{
  "dataset": "notes from a synthesiser with random patches",
  "input": "log_mel",
  "tokenizer": "char",
  "encoder_activation": "relu",
  "encoder_depths": [5, 5, 5],
  "encoder_widths": [80, 160, 320],
  "text_encoder_norm_position": "pre",
  "init": "kaiming_normal",
  "residual_init": "none",
  "optimizer": "muon",
  "momentum": 0.98
}
Rows from block 12 of the audio encoder, named by matrix and row number. Rows with one number belong to one neuron. Each number is 50 + 15 x the weight over its row's rms, rounded and kept within 0 to 99. All counts start at 0. After the name is the row's rms in percent of the matrix's.
# fc1: MLP up (encoder.blocks.12.mlp.fc1.weight, 1920x320), inputs 270-319
# fc2: MLP down (encoder.blocks.12.mlp.fc2.weight, 320x1920, transposed), outputs 270-319
fc1.1461 114:93 51 62 61 29 48 41 32 88 51 51 39 33 68 36 59 30 66 54 56 43 55 65 23 47 41 41 34 69 60 62 67 89 51 49 37 35 45 50 52 60 52 77 51 46 59 34 18 39 53
fc1.1462 104:37 57 44 53 32 40 51 75 34 43 44 60 08 65 51 50 42 36 49 58 79 29 38 49 62 63 53 50 45 42 50 69 65 38 61 57 29 43 74 66 38 58 53 29 45 47 23 33 51 37
fc1.1463 059:40 34 63 45 37 57 60 40 37 30 18 60 45 51 56 65 52 32 65 47 59 64 56 45 49 29 61 38 69 21 37 48 39 37 52 64 19 65 30 52 60 54 31 26 54 42 56 85 56 30
fc1.1464 049:34 47 34 42 72 47 74 33 43 53 44 58 20 59 52 68 44 50 73 66 40 42 43 54 54 59 44 50 59 46 53 91 52 56 50 59 65 64 42 46 52 40 38 39 66 38 70 40 26 50
fc1.1465 097:35 56 36 36 67 53 17 53 46 75 53 75 45 38 34 46 35 43 44 24 33 38 43 51 60 43 53 71 36 81 55 19 69 37 17 67 50 53 55 49 66 69 67 60 48 48 47 78 48 59
fc1.1466 095:54 72 46 65 73 63 29 39 52 45 49 43 51 54 25 27 52 62 28 19 44 45 58 43 58 37 39 40 20 27 44 31 58 48 66 54 72 16 63 80 53 26 54 54 36 44 45 46 53 48
fc1.1467 105:53 34 35 38 49 51 40 29 39 68 44 66 49 50 46 28 44 58 47 49 37 42 57 39 23 26 53 59 62 30 54 42 46 37 82 40 43 28 55 44 33 72 46 66 66 62 56 52 46 32
fc1.1468 095:55 56 39 70 62 48 72 41 58 26 33 43 52 15 49 60 67 50 41 01 71 56 51 56 41 54 54 31 69 43 51 43 23 68 54 51 52 72 79 62 58 65 85 46 34 53 30 34 80 41
fc1.1469 108:19 53 68 52 51 65 43 43 52 46 71 69 65 37 68 40 52 56 54 72 33 61 56 63 53 53 58 49 73 46 60 47 61 33 49 35 30 28 27 47 55 50 51 83 57 61 46 33 68 34
fc1.1470 136:74 42 19 49 70 84 53 39 61 28 50 57 56 41 49 39 58 44 42 38 61 33 32 50 30 36 54 64 57 85 38 53 39 59 65 48 46 41 54 54 36 23 86 35 30 46 30 51 80 23
fc1.1471 178:80 53 37 21 66 65 58 61 40 41 52 53 56 45 20 58 62 60 50 61 58 58 58 62 45 58 65 68 48 51 64 38 38 56 68 36 50 33 55 68 65 36 48 45 52 53 47 53 43 47
fc1.1472 126:55 47 16 43 35 49 19 46 55 27 72 40 21 47 37 66 65 64 17 40 53 30 65 51 61 58 68 46 63 43 35 50 65 45 57 96 55 59 46 60 71 56 67 47 36 74 67 74 60 37
fc1.1473 118:74 76 42 45 17 52 52 54 67 41 41 22 74 48 50 56 64 46 25 45 53 72 30 46 38 53 38 52 50 34 65 53 44 71 41 51 50 28 52 48 40 58 38 49 60 36 38 14 36 41
fc1.1474 124:43 76 58 31 53 49 28 77 76 47 48 70 41 53 31 58 47 83 29 48 25 53 45 56 58 49 40 31 86 41 34 59 52 63 66 55 53 56 28 52 30 48 57 60 56 66 49 63 48 43
fc1.1475 089:42 55 58 55 56 33 38 78 67 42 46 58 40 23 34 31 42 38 28 00 76 26 35 46 42 28 61 66 33 65 79 31 32 30 66 35 45 57 43 68 59 35 36 43 70 49 68 35 85 25
fc1.1476 098:45 45 53 28 53 63 25 21 48 41 68 61 62 61 61 45 49 63 48 75 61 40 36 72 39 70 60 48 53 39 62 28 58 53 54 80 46 56 19 35 57 42 40 44 43 43 50 81 42 25
fc1.1477 109:50 35 50 42 56 52 62 57 83 50 43 38 36 62 57 48 71 69 48 60 17 45 40 55 45 29 76 37 52 62 50 50 70 38 35 55 51 46 61 46 72 46 56 72 50 67 80 80 38 50
fc1.1478 104:64 72 62 43 48 44 45 37 99 55 31 52 50 66 70 53 45 42 53 45 11 52 37 23 29 48 68 52 54 46 56 57 48 48 67 42 51 82 45 25 09 28 64 49 41 49 58 52 32 37
fc1.1479 065:68 53 23 22 42 57 31 68 42 40 54 45 23 46 34 70 80 24 58 64 39 39 24 53 51 64 50 26 32 50 30 25 68 63 39 37 51 51 40 40 50 37 61 49 74 61 32 74 54 37
fc1.1480 131:69 57 89 50 58 55 70 51 42 54 24 36 33 48 28 38 52 58 50 72 44 40 65 48 42 49 61 36 54 61 73 54 71 44 22 45 65 42 51 45 56 48 60 66 47 53 55 74 58 36
fc1.1481 067:50 62 42 46 49 61 65 59 51 17 31 68 60 47 54 53 43 36 60 39 44 49 42 42 45 62 23 54 60 43 54 72 59 56 43 60 61 54 37 64 76 48 72 88 70 34 41 47 36 46
fc1.1482 075:58 78 79 51 71 47 46 59 74 48 42 47 39 26 37 59 37 63 47 51 64 48 51 45 67 69 42 54 40 41 49 19 45 57 54 70 38 67 57 46 40 42 50 40 54 41 72 68 47 64
fc1.1483 105:46 54 60 54 56 60 42 56 66 47 66 45 51 34 33 68 70 42 70 62 70 38 34 55 73 72 44 50 54 42 43 47 30 47 26 55 33 53 47 54 52 42 52 55 63 63 45 33 38 49
fc1.1484 106:27 53 79 19 51 61 32 18 77 53 53 48 51 43 53 67 38 66 58 60 69 48 35 41 53 43 42 53 64 50 24 52 28 13 41 58 47 16 53 47 46 43 71 75 53 61 50 43 45 62
fc1.1485 115:42 72 48 55 43 57 40 35 40 59 55 37 46 25 63 70 61 75 25 45 64 38 29 48 66 74 76 60 45 61 29 31 35 38 46 37 38 71 56 62 18 81 21 38 41 62 64 70 19 46
fc1.1486 101:57 55 67 61 36 41 47 54 60 51 50 58 70 53 45 55 36 53 32 73 80 34 31 85 50 56 47 48 26 55 24 65 68 36 42 61 45 42 65 39 64 48 46 38 61 54 51 43 52 77
fc1.1487 095:84 50 32 38 56 72 44 40 67 79 45 48 44 40 40 43 62 16 29 35 69 58 77 38 48 73 44 59 10 43 30 59 54 76 48 57 48 52 45 59 43 30 46 65 35 63 58 54 36 49
fc1.1488 064:71 67 27 32 51 49 37 18 39 57 61 37 53 58 36 66 31 65 61 73 57 45 59 58 45 58 66 38 46 08 28 31 56 40 52 50 37 22 68 50 41 48 60 56 36 48 34 48 08 52
fc1.1489 101:74 49 47 54 51 46 54 45 46 67 71 41 63 34 46 37 62 81 29 20 51 55 49 31 53 60 34 78 40 63 69 44 57 36 66 43 45 61 45 29 34 63 52 42 53 52 45 39 55 63
fc1.1490 086:49 39 59 54 70 60 45 25 47 66 28 48 36 69 62 41 61 66 33 47 44 50 62 40 55 34 61 34 37 70 62 46 39 66 63 46 53 47 70 49 11 67 70 62 75 21 62 59 66 22
fc1.1491 103:53 55 50 50 49 61 51 74 42 55 37 66 40 63 47 40 33 52 72 35 52 35 24 47 40 58 46 57 59 28 36 49 74 65 90 55 30 54 60 39 60 60 46 38 59 85 43 34 61 62
fc1.1492 105:33 94 60 45 37 61 51 61 34 45 68 53 50 43 47 44 39 32 61 35 53 51 51 43 44 53 52 59 62 28 72 12 50 50 66 48 37 28 52 66 48 59 40 68 54 40 59 71 54 41
fc1.1493 094:63 69 73 60 35 27 36 41 55 44 45 54 79 29 51 69 54 72 70 34 66 49 64 99 48 63 45 25 45 67 57 32 48 61 50 61 30 77 46 63 50 80 58 49 44 62 12 81 31 51
fc1.1494 129:41 39 71 71 57 45 55 48 59 30 38 33 67 76 57 39 56 52 34 56 79 62 87 63 63 51 70 67 53 35 59 51 58 62 82 58 47 30 67 70 57 60 44 33 47 26 46 58 23 67
fc1.1495 075:45 66 49 32 44 64 46 35 49 48 50 62 73 56 44 49 40 42 44 37 43 68 53 06 54 36 42 56 50 60 24 38 55 47 33 41 53 50 51 47 53 77 51 59 56 33 53 53 46 42
fc1.1496 058:47 56 68 49 47 50 76 75 47 43 56 57 69 34 47 71 77 82 45 37 27 40 56 40 67 49 52 19 75 53 27 40 58 55 58 52 38 53 75 46 50 49 45 57 44 35 55 67 42 47
fc1.1497 101:52 46 74 59 59 41 32 62 49 40 85 51 55 65 56 32 51 61 48 00 34 27 33 71 51 74 12 68 44 50 43 50 62 48 57 43 36 70 47 72 59 71 59 47 17 66 71 45 51 58
fc1.1498 074:34 65 54 62 52 62 45 36 29 55 54 29 39 31 67 61 45 75 24 33 66 12 70 54 39 66 53 63 55 52 56 49 16 30 65 24 54 40 58 43 65 59 17 14 65 73 19 66 57 62
fc1.1499 082:41 51 61 51 68 49 46 44 63 66 56 52 64 63 51 65 34 68 38 39 45 43 60 74 45 41 52 44 61 52 50 42 62 40 59 58 38 28 69 61 68 54 35 48 43 63 61 27 26 68
fc1.1500 082:68 62 46 37 60 60 46 61 53 89 50 18 57 39 61 18 41 47 53 64 52 79 42 50 67 72 37 59 65 66 37 25 59 36 56 48 66 49 48 35 62 57 40 67 47 32 32 56 44 66
fc1.1501 088:47 67 63 58 31 46 55 68 74 58 54 58 30 28 52 46 40 68 51 50 42 64 51 59 32 30 34 27 33 51 65 46 35 80 44 42 59 29 50 79 36 51 62 54 81 17 47 29 41 45
fc1.1502 145:47 51 56 62 55 40 56 38 38 35 52 67 41 57 39 61 53 44 56 50 38 36 66 66 57 71 28 63 64 38 59 69 66 37 63 46 32 26 40 37 51 43 12 86 54 60 48 61 65 33
fc1.1503 097:71 53 52 46 66 56 53 64 63 57 66 72 35 59 60 52 34 52 64 66 44 66 50 55 33 77 69 44 60 41 58 34 40 55 69 52 29 41 57 56 71 39 58 42 13 41 45 46 38 38
fc1.1504 095:27 67 18 37 51 64 47 50 60 54 49 55 51 37 74 35 68 70 45 26 40 50 52 46 54 67 77 42 43 42 49 70 22 33 48 25 28 53 74 13 70 37 65 48 62 58 20 53 63 22
fc1.1505 085:82 43 32 51 59 46 43 48 81 17 46 40 31 36 49 59 51 36 60 49 28 86 51 68 52 33 53 59 41 23 67 85 40 51 55 70 40 61 34 69 54 69 60 53 58 50 72 46 62 55
fc1.1506 155:74 43 27 30 77 65 14 43 55 69 32 43 96 29 34 61 12 65 52 30 71 51 45 74 40 46 53 68 58 49 61 49 60 45 45 56 40 64 46 41 25 61 63 29 56 83 57 64 35 52
fc1.1507 077:58 75 67 34 72 59 81 69 81 56 43 32 74 66 34 18 45 62 53 43 33 53 47 45 74 51 16 41 52 73 32 34 31 44 43 38 43 54 26 46 58 67 63 69 55 60 49 53 64 37
fc1.1508 092:36 47 45 25 51 61 68 56 86 51 68 55 13 43 47 63 46 70 72 42 22 72 67 62 72 61 56 67 46 69 55 35 56 45 52 42 49 64 72 48 57 48 36 55 66 99 56 35 59 85
fc1.1509 073:29 76 69 47 55 55 35 50 52 44 75 62 46 55 28 69 66 42 54 55 50 29 49 75 52 40 62 11 57 42 36 41 13 48 40 22 45 61 75 62 23 45 74 49 36 55 73 43 23 35
fc1.1510 137:40 40 00 49 59 67 28 58 65 38 64 39 53 38 60 63 52 33 47 38 61 54 62 79 44 48 33 20 35 54 69 42 65 47 75 53 41 37 79 78 21 41 69 64 55 41 56 53 82 25
fc1.1511 080:62 42 34 45 47 79 36 67 57 56 50 37 47 62 71 41 57 64 52 60 52 38 38 43 60 71 27 58 46 33 24 32 49 57 51 51 64 59 28 41 45 60 44 42 18 34 66 50 51 41
fc1.1512 104:32 63 49 29 35 49 57 27 56 52 34 69 59 58 69 30 95 42 45 77 23 64 66 49 67 59 57 65 69 72 37 65 64 57 39 49 48 58 54 71 20 44 35 22 44 31 45 31 03 56
fc1.1513 142:47 78 26 72 66 78 54 59 49 32 57 38 56 51 53 34 48 35 72 61 61 66 22 47 23 50 53 16 39 51 57 52 39 45 71 73 63 50 45 64 03 50 34 54 58 64 58 46 71 56
fc1.1514 101:59 46 59 55 38 66 51 65 62 38 67 39 44 49 45 57 56 56 65 65 52 51 55 46 45 45 33 49 44 39 60 50 40 53 70 52 33 37 37 46 31 70 61 72 53 26 51 46 74 60
fc1.1515 071:62 58 68 61 43 43 52 58 47 25 46 40 54 49 43 66 86 76 58 57 56 41 53 37 46 35 46 56 68 68 41 56 33 61 36 41 58 30 31 45 58 45 72 52 46 86 62 35 44 45
fc1.1516 129:50 35 35 34 56 57 68 36 42 61 47 50 60 22 60 61 33 30 29 41 63 65 37 34 74 58 32 47 65 31 58 52 52 33 13 67 38 43 68 26 52 63 72 48 65 56 36 26 76 30
fc1.1517 085:32 65 67 60 44 76 62 46 58 33 39 65 37 62 51 49 72 99 54 42 29 45 27 46 69 66 35 51 48 45 46 45 21 64 62 23 39 53 33 37 54 14 69 72 49 35 62 54 60 64
fc1.1518 094:76 38 58 34 43 34 55 68 10 54 26 66 49 61 85 60 61 56 49 69 67 48 63 48 54 31 26 48 67 33 72 66 39 39 48 66 34 51 71 20 58 53 59 55 60 53 08 49 21 35
fc1.1519 084:46 75 53 54 43 34 67 55 49 24 16 49 34 53 52 50 40 23 34 27 38 54 63 63 33 26 55 53 37 58 50 48 54 31 52 38 18 49 33 58 57 46 73 55 83 71 28 90 59 60
fc1.1520 147:55 63 43 58 50 46 46 55 43 21 68 44 56 54 56 57 45 21 59 38 52 46 33 45 53 30 49 64 67 58 52 58 48 86 60 50 52 62 49 48 60 65 45 62 58 35 44 35 50 48
fc1.1521 116:38 58 84 43 50 60 56 60 47 55 53 60 51 58 64 63 62 79 59 49 52 25 35 60 57 12 44 84 38 37 31 72 49 40 54 58 45 46 39 59 47 65 61 55 33 67 55 48 51 46
fc1.1522 082:63 51 55 51 40 58 44 72 40 53 71 45 36 49 55 46 48 57 63 60 42 76 45 53 30 35 46 42 91 48 58 91 60 73 44 47 53 51 44 27 65 77 46 44 86 55 56 70 52 49
fc1.1523 077:64 70 37 55 70 16 74 60 30 50 56 46 73 58 10 49 58 41 71 36 46 36 43 41 59 53 63 65 46 46 25 53 53 47 47 69 12 68 54 57 52 52 43 39 53 84 63 64 45 47
fc1.1524 092:52 42 57 64 60 88 58 35 81 34 47 61 45 50 31 35 55 66 33 34 48 48 76 35 54 70 57 37 57 19 72 51 18 52 47 33 26 45 54 57 56 19 57 72 64 64 49 57 68 71
fc1.1525 133:48 64 64 33 35 62 41 43 43 10 48 23 46 68 49 36 20 43 49 31 64 59 46 95 56 50 60 42 60 58 32 50 45 51 59 73 55 71 40 37 64 39 47 32 41 57 47 30 51 54
fc2.1461 119:55 57 56 48 68 59 53 58 40 61 71 60 33 75 61 46 45 66 36 37 47 36 46 80 41 19 45 52 11 48 72 66 85 51 53 62 45 67 55 67 44 53 21 62 47 36 21 66 43 56
fc2.1462 119:63 35 53 55 54 45 48 64 61 47 45 25 20 36 30 65 28 63 59 48 48 61 35 39 57 51 59 35 47 42 63 58 51 49 47 43 44 50 61 55 76 33 36 18 47 41 47 44 49 09
fc2.1463 067:70 63 42 40 13 50 46 59 51 80 34 55 49 52 58 30 65 00 48 46 39 66 36 71 43 60 39 35 00 52 56 53 40 45 49 68 48 51 74 47 41 40 51 40 24 63 54 39 52 74
fc2.1464 050:67 30 48 76 66 39 44 30 43 69 65 43 40 44 62 55 63 30 07 50 40 37 22 46 26 41 41 69 52 69 57 62 88 44 52 53 35 61 68 55 64 26 37 53 34 32 73 25 39 57
fc2.1465 097:55 46 46 45 74 43 64 40 24 57 49 44 48 38 55 54 53 43 54 64 61 75 35 49 38 30 73 69 57 43 65 58 92 58 35 62 49 46 67 45 33 28 47 15 43 59 61 57 35 50
fc2.1466 101:49 60 25 52 22 38 47 63 43 27 55 26 42 29 47 33 47 35 35 61 56 58 58 46 54 66 62 44 60 25 49 37 58 44 79 44 50 66 38 39 59 48 43 55 39 39 32 70 51 73
fc2.1467 098:42 43 48 66 58 52 16 35 47 77 37 23 39 43 34 69 55 42 43 34 64 33 62 41 25 44 48 44 47 28 55 35 37 47 49 35 52 53 50 41 54 50 39 57 38 67 47 31 48 35
fc2.1468 086:46 61 24 45 68 59 13 49 69 57 58 45 45 24 36 66 38 45 63 53 72 14 59 59 38 33 48 41 71 48 58 41 23 86 60 53 61 07 40 64 44 51 35 27 53 51 72 32 79 43
fc2.1469 117:69 44 29 63 54 32 30 28 60 53 60 43 42 44 12 53 59 10 40 49 57 23 57 46 55 70 50 66 57 44 51 63 43 55 40 21 71 26 43 57 49 63 32 14 47 46 64 74 54 46
fc2.1470 122:69 67 55 60 39 77 43 62 54 44 52 51 49 34 49 54 52 37 40 67 38 76 59 46 61 54 68 47 46 66 62 25 39 39 65 57 37 50 24 23 37 61 30 53 52 59 52 65 47 44
fc2.1471 179:45 70 50 45 61 28 37 50 54 62 43 32 42 55 05 46 63 41 46 45 73 48 50 61 53 53 43 39 42 64 54 66 45 44 33 67 54 19 55 41 36 60 47 14 62 37 37 67 43 55
fc2.1472 121:64 54 37 29 46 48 45 32 32 35 71 69 37 50 35 41 73 20 65 50 36 58 33 26 44 34 67 46 69 45 71 33 55 46 87 74 73 36 37 41 57 59 50 48 38 40 68 30 56 47
fc2.1473 111:64 51 90 62 72 22 50 18 45 30 28 55 39 58 54 62 44 55 39 66 48 25 44 58 50 46 51 68 41 33 47 64 65 68 46 54 40 53 52 76 62 46 25 51 51 55 51 74 36 41
fc2.1474 108:39 58 40 53 43 66 48 42 42 42 65 68 42 47 50 57 37 50 38 87 24 46 62 40 48 25 41 69 49 68 54 61 48 51 42 49 48 66 72 47 31 53 51 48 70 64 65 70 63 54
fc2.1475 081:55 56 56 36 56 22 36 48 34 38 46 55 59 50 26 55 37 59 49 39 37 51 39 66 48 63 29 71 73 67 67 54 69 46 60 45 41 56 66 41 54 48 53 45 19 41 62 27 57 52
fc2.1476 093:51 35 76 44 73 61 64 57 25 41 37 54 61 31 38 53 78 38 58 61 59 51 42 46 41 50 48 35 67 63 62 34 35 46 36 35 21 43 24 42 69 38 24 43 52 34 54 60 57 53
fc2.1477 106:47 24 56 62 65 50 59 41 50 57 65 49 73 33 38 53 42 48 48 23 34 46 32 48 56 56 34 53 33 30 54 58 78 47 36 54 30 60 56 29 62 40 78 63 43 19 74 64 18 68
fc2.1478 114:52 39 49 90 56 43 64 67 13 30 57 46 52 58 44 54 49 56 87 38 41 35 45 41 41 63 31 57 39 38 38 53 96 38 64 60 41 30 56 26 38 54 30 43 74 54 66 48 75 68
fc2.1479 061:49 51 16 43 20 71 43 14 40 69 42 61 59 48 58 39 07 67 60 36 24 48 47 58 52 52 50 43 67 66 65 73 61 51 48 52 48 69 53 53 57 51 58 45 63 44 54 58 53 68
fc2.1480 136:31 58 52 64 29 76 70 50 51 61 68 51 45 41 57 08 47 61 41 24 68 57 66 50 06 54 39 46 48 28 42 49 60 67 45 42 56 70 74 45 52 55 22 61 62 28 60 57 50 71
fc2.1481 059:68 82 42 69 58 51 44 79 67 37 32 38 63 34 45 59 52 60 50 61 55 52 59 62 30 80 17 47 87 21 52 31 51 27 48 26 54 59 57 18 47 31 33 45 41 53 38 38 57 40
fc2.1482 073:73 55 72 70 89 59 49 44 29 53 53 68 54 38 41 25 53 42 68 46 33 39 48 50 64 58 17 37 30 65 65 35 62 50 33 46 48 33 45 53 37 70 76 45 28 26 75 14 45 54
fc2.1483 114:37 38 54 39 70 32 44 43 47 76 50 58 58 62 36 29 48 62 52 36 48 32 60 56 36 65 74 77 67 19 40 49 66 63 52 51 35 63 62 53 37 47 55 47 58 59 55 66 30 84
fc2.1484 105:53 58 33 45 53 44 48 57 47 51 54 61 44 47 35 31 60 61 63 67 43 64 37 63 46 31 37 69 52 31 37 58 48 35 70 34 64 19 46 64 51 61 47 37 66 51 46 08 74 25
fc2.1485 118:61 46 81 48 63 19 57 45 53 46 56 43 40 65 46 52 43 36 81 63 25 46 54 71 68 50 72 72 49 41 66 57 40 49 36 58 50 29 19 53 45 59 58 57 39 45 36 21 53 48
fc2.1486 103:40 39 33 40 37 51 70 33 61 51 63 50 66 67 61 41 62 21 57 35 46 47 33 40 46 46 40 27 44 36 25 43 43 38 66 32 49 59 32 35 51 56 28 59 53 63 67 18 51 66
fc2.1487 110:80 60 51 56 57 57 52 35 99 29 50 32 54 54 46 56 47 80 53 44 50 40 52 46 25 59 40 78 51 32 56 58 62 48 48 37 48 54 52 37 48 64 68 62 50 35 60 54 41 57
fc2.1488 066:63 29 50 22 62 27 85 47 58 55 43 54 40 65 51 40 63 59 11 35 69 68 53 32 31 58 56 51 46 57 56 41 54 30 58 69 35 57 27 66 60 51 66 73 22 45 35 60 75 36
fc2.1489 099:28 46 26 37 43 26 59 86 24 58 47 64 46 28 19 74 63 54 63 34 72 47 49 54 57 39 74 44 75 38 49 42 39 24 73 82 63 60 54 61 76 35 32 49 47 57 86 85 56 49
fc2.1490 093:49 34 73 67 59 71 64 45 63 79 36 27 50 49 62 57 63 63 38 48 24 55 61 51 60 38 65 29 33 72 29 35 49 64 27 53 43 60 33 30 48 49 42 90 53 59 57 62 71 63
fc2.1491 113:54 52 74 47 41 83 49 36 55 62 40 56 48 43 39 51 57 10 57 35 63 50 55 38 77 59 36 51 35 52 57 61 32 70 72 49 40 66 46 25 39 42 43 43 53 57 49 53 58 39
fc2.1492 115:62 48 64 70 47 67 46 79 45 60 38 66 22 60 32 51 65 70 51 52 50 43 48 71 39 94 42 63 44 45 57 64 44 49 79 31 41 34 51 45 53 40 46 51 57 84 50 44 56 52
fc2.1493 089:65 48 67 48 49 29 57 36 39 67 74 18 52 23 56 55 33 61 64 57 25 70 54 61 31 33 52 39 47 38 59 70 61 37 54 55 46 54 56 55 45 41 32 53 53 65 43 23 67 54
fc2.1494 121:37 40 45 39 58 24 42 38 59 44 48 69 37 59 45 64 46 67 53 12 62 67 35 43 63 37 50 52 30 63 50 35 39 49 39 61 31 64 55 56 22 65 11 53 28 43 34 56 67 68
fc2.1495 079:36 38 37 65 48 48 52 41 59 49 57 38 44 57 30 48 59 69 58 56 37 46 51 52 46 59 52 63 53 29 53 47 60 31 58 22 41 48 43 63 36 60 48 61 58 70 33 22 48 68
fc2.1496 061:54 65 47 29 71 30 50 38 64 24 33 46 58 58 57 33 59 27 76 49 54 56 37 64 32 73 56 63 46 55 65 42 63 44 77 39 49 56 19 44 56 70 50 78 59 47 61 72 66 61
fc2.1497 093:17 45 42 49 58 50 48 59 47 57 57 80 32 71 53 36 71 73 41 38 44 47 43 58 58 27 59 44 58 41 65 51 32 91 54 45 51 69 55 49 59 53 46 43 39 65 29 52 33 57
fc2.1498 067:54 32 42 41 47 44 45 55 51 16 62 43 55 70 49 67 54 47 72 53 51 51 61 42 49 44 56 34 27 66 57 66 49 52 37 79 40 42 59 45 56 48 79 43 70 60 46 76 26 54
fc2.1499 074:33 61 58 40 57 47 43 70 60 43 60 62 56 13 65 69 35 44 52 68 45 49 42 27 59 50 37 84 42 66 60 48 51 61 67 40 58 47 69 62 06 69 39 58 44 56 68 52 63 52
fc2.1500 089:46 51 34 81 42 73 60 46 49 57 34 48 54 45 53 55 61 69 39 61 50 41 55 51 21 64 52 80 24 21 77 73 55 34 54 25 76 50 68 56 62 53 68 45 92 43 34 43 37 53
fc2.1501 091:36 38 83 71 67 51 37 29 37 44 42 33 57 60 34 57 52 86 59 28 51 42 56 25 68 56 47 61 39 61 58 27 21 62 45 65 51 62 35 33 54 64 60 48 43 72 48 53 49 42
fc2.1502 133:43 46 69 60 36 69 33 35 56 39 73 39 40 42 63 63 29 57 68 69 47 37 63 27 60 38 92 47 57 54 41 41 61 47 59 55 51 51 29 33 11 49 69 35 36 43 54 40 42 42
fc2.1503 092:33 62 61 41 88 36 58 51 47 63 42 46 43 58 25 57 77 68 46 44 55 31 61 76 58 56 61 67 42 58 66 62 30 58 36 91 49 48 84 67 15 72 38 44 52 32 56 80 30 49
fc2.1504 092:53 34 41 57 67 47 42 37 26 57 66 34 46 40 63 62 37 37 48 82 23 15 45 40 32 53 51 47 48 56 64 40 72 54 21 56 40 24 23 58 39 43 62 47 46 63 46 57 45 43
fc2.1505 094:86 60 23 74 60 56 50 11 36 60 54 80 26 45 40 39 36 69 31 71 46 16 66 17 59 50 33 21 61 60 34 16 48 37 68 31 55 58 58 81 61 45 47 49 30 30 60 52 44 66
fc2.1506 142:56 54 48 56 55 37 33 49 64 55 28 34 37 40 54 31 67 40 30 59 69 45 58 60 80 43 64 32 34 43 53 38 60 67 52 79 63 46 48 57 48 35 19 72 36 69 17 39 53 73
fc2.1507 067:61 49 48 85 49 62 42 46 48 31 41 51 47 48 58 52 51 22 56 69 43 26 45 47 77 31 50 38 51 48 78 46 28 11 40 46 58 71 42 64 38 51 66 39 54 46 26 41 58 50
fc2.1508 086:56 35 55 58 11 58 44 32 52 64 56 34 24 32 61 59 37 49 54 58 58 48 63 54 41 48 57 40 62 49 47 30 62 48 37 47 69 68 58 53 68 57 33 48 47 44 79 35 90 55
fc2.1509 078:41 58 73 67 68 61 53 54 82 68 28 55 67 63 55 50 44 25 84 52 54 52 62 37 46 45 16 66 44 62 74 87 42 49 55 52 43 71 44 29 54 32 53 53 25 43 57 56 51 67
fc2.1510 134:64 48 53 60 75 46 55 33 46 19 55 64 44 57 46 61 37 26 63 50 50 52 53 65 23 42 66 52 57 53 31 59 42 65 25 53 28 81 30 43 66 35 64 42 48 62 65 37 70 50
fc2.1511 095:55 58 38 69 61 65 60 30 63 66 70 50 47 61 50 54 30 74 61 58 45 75 40 60 28 84 35 45 57 21 65 28 63 46 57 65 59 34 59 69 51 52 69 56 74 60 63 84 32 19
fc2.1512 117:68 51 51 33 53 36 41 84 59 57 50 55 52 39 37 49 54 83 27 33 40 72 67 40 36 51 70 41 37 65 48 52 44 51 39 63 41 48 83 57 53 45 73 64 38 43 53 53 80 49
fc2.1513 143:67 55 35 51 27 45 56 35 57 35 60 37 45 81 78 60 53 54 62 49 32 59 50 73 47 46 80 36 58 32 43 35 49 51 02 46 60 51 46 50 39 53 28 52 55 68 32 42 88 66
fc2.1514 111:35 80 46 21 65 66 60 29 32 67 33 63 52 49 53 60 52 62 54 43 63 39 35 42 78 26 53 45 68 71 55 45 48 36 24 41 52 62 42 34 42 39 59 67 68 42 54 67 40 35
fc2.1515 072:55 43 52 60 55 61 27 12 22 72 27 65 38 44 54 57 36 44 52 44 47 74 43 48 38 12 40 79 44 65 77 71 66 68 54 32 50 69 52 45 56 56 56 75 34 46 74 52 48 60
fc2.1516 118:59 43 24 34 47 68 22 41 64 67 57 37 33 70 46 27 29 69 40 26 90 59 51 32 41 49 58 57 50 47 55 44 79 62 17 36 76 23 42 47 40 50 52 61 45 45 23 62 55 59
fc2.1517 086:46 05 46 68 49 52 65 47 53 73 56 31 32 42 48 39 28 36 74 59 26 50 60 26 55 72 68 47 47 45 60 51 45 35 53 62 46 62 57 55 59 71 62 53 51 44 28 51 49 53
fc2.1518 084:50 36 47 77 51 47 42 48 55 50 48 48 35 76 51 51 55 49 67 48 60 69 44 45 53 52 49 30 37 59 37 48 61 43 19 59 50 57 34 51 68 77 59 34 59 57 59 88 31 63
fc2.1519 087:38 36 52 71 58 47 45 48 55 40 56 62 51 51 63 41 43 36 24 38 46 65 63 80 39 49 04 52 13 32 48 46 66 27 45 55 53 54 83 12 71 39 50 51 28 70 31 70 41 46
fc2.1520 142:50 47 53 51 59 58 31 86 52 42 29 47 60 39 49 43 66 54 45 58 50 41 56 66 36 83 49 63 99 37 70 67 51 49 54 34 59 57 41 31 49 42 52 64 73 64 33 47 44 33
fc2.1521 103:30 49 39 48 56 65 60 79 65 67 43 58 49 64 42 28 43 39 46 72 80 62 63 75 34 62 48 18 47 56 38 71 38 40 69 46 30 56 35 36 36 58 61 25 25 71 49 43 72 69
fc2.1522 078:44 74 52 32 21 46 48 70 32 56 45 36 54 55 47 63 42 16 37 66 44 61 66 66 29 31 41 69 53 48 59 40 49 67 52 63 53 42 69 70 62 36 71 37 59 51 50 51 40 56
fc2.1523 081:51 18 54 71 64 37 53 22 25 51 32 69 32 48 66 54 22 47 47 24 47 50 40 50 34 67 41 59 60 44 33 53 76 40 18 22 35 73 55 48 25 30 56 48 32 52 49 26 50 70
fc2.1524 088:57 32 62 73 76 44 28 20 23 52 57 55 63 41 61 34 34 56 40 46 24 55 40 74 48 45 39 36 38 33 41 80 55 66 63 82 52 50 39 72 80 57 49 39 99 07 39 40 63 49
fc2.1525 125:61 59 47 46 53 48 44 49 28 43 67 22 95 58 48 63 35 68 53 73 56 46 41 57 55 38 52 28 57 59 69 53 36 72 66 35 50 50 32 58 71 31 40 25 51 34 59 52 55 29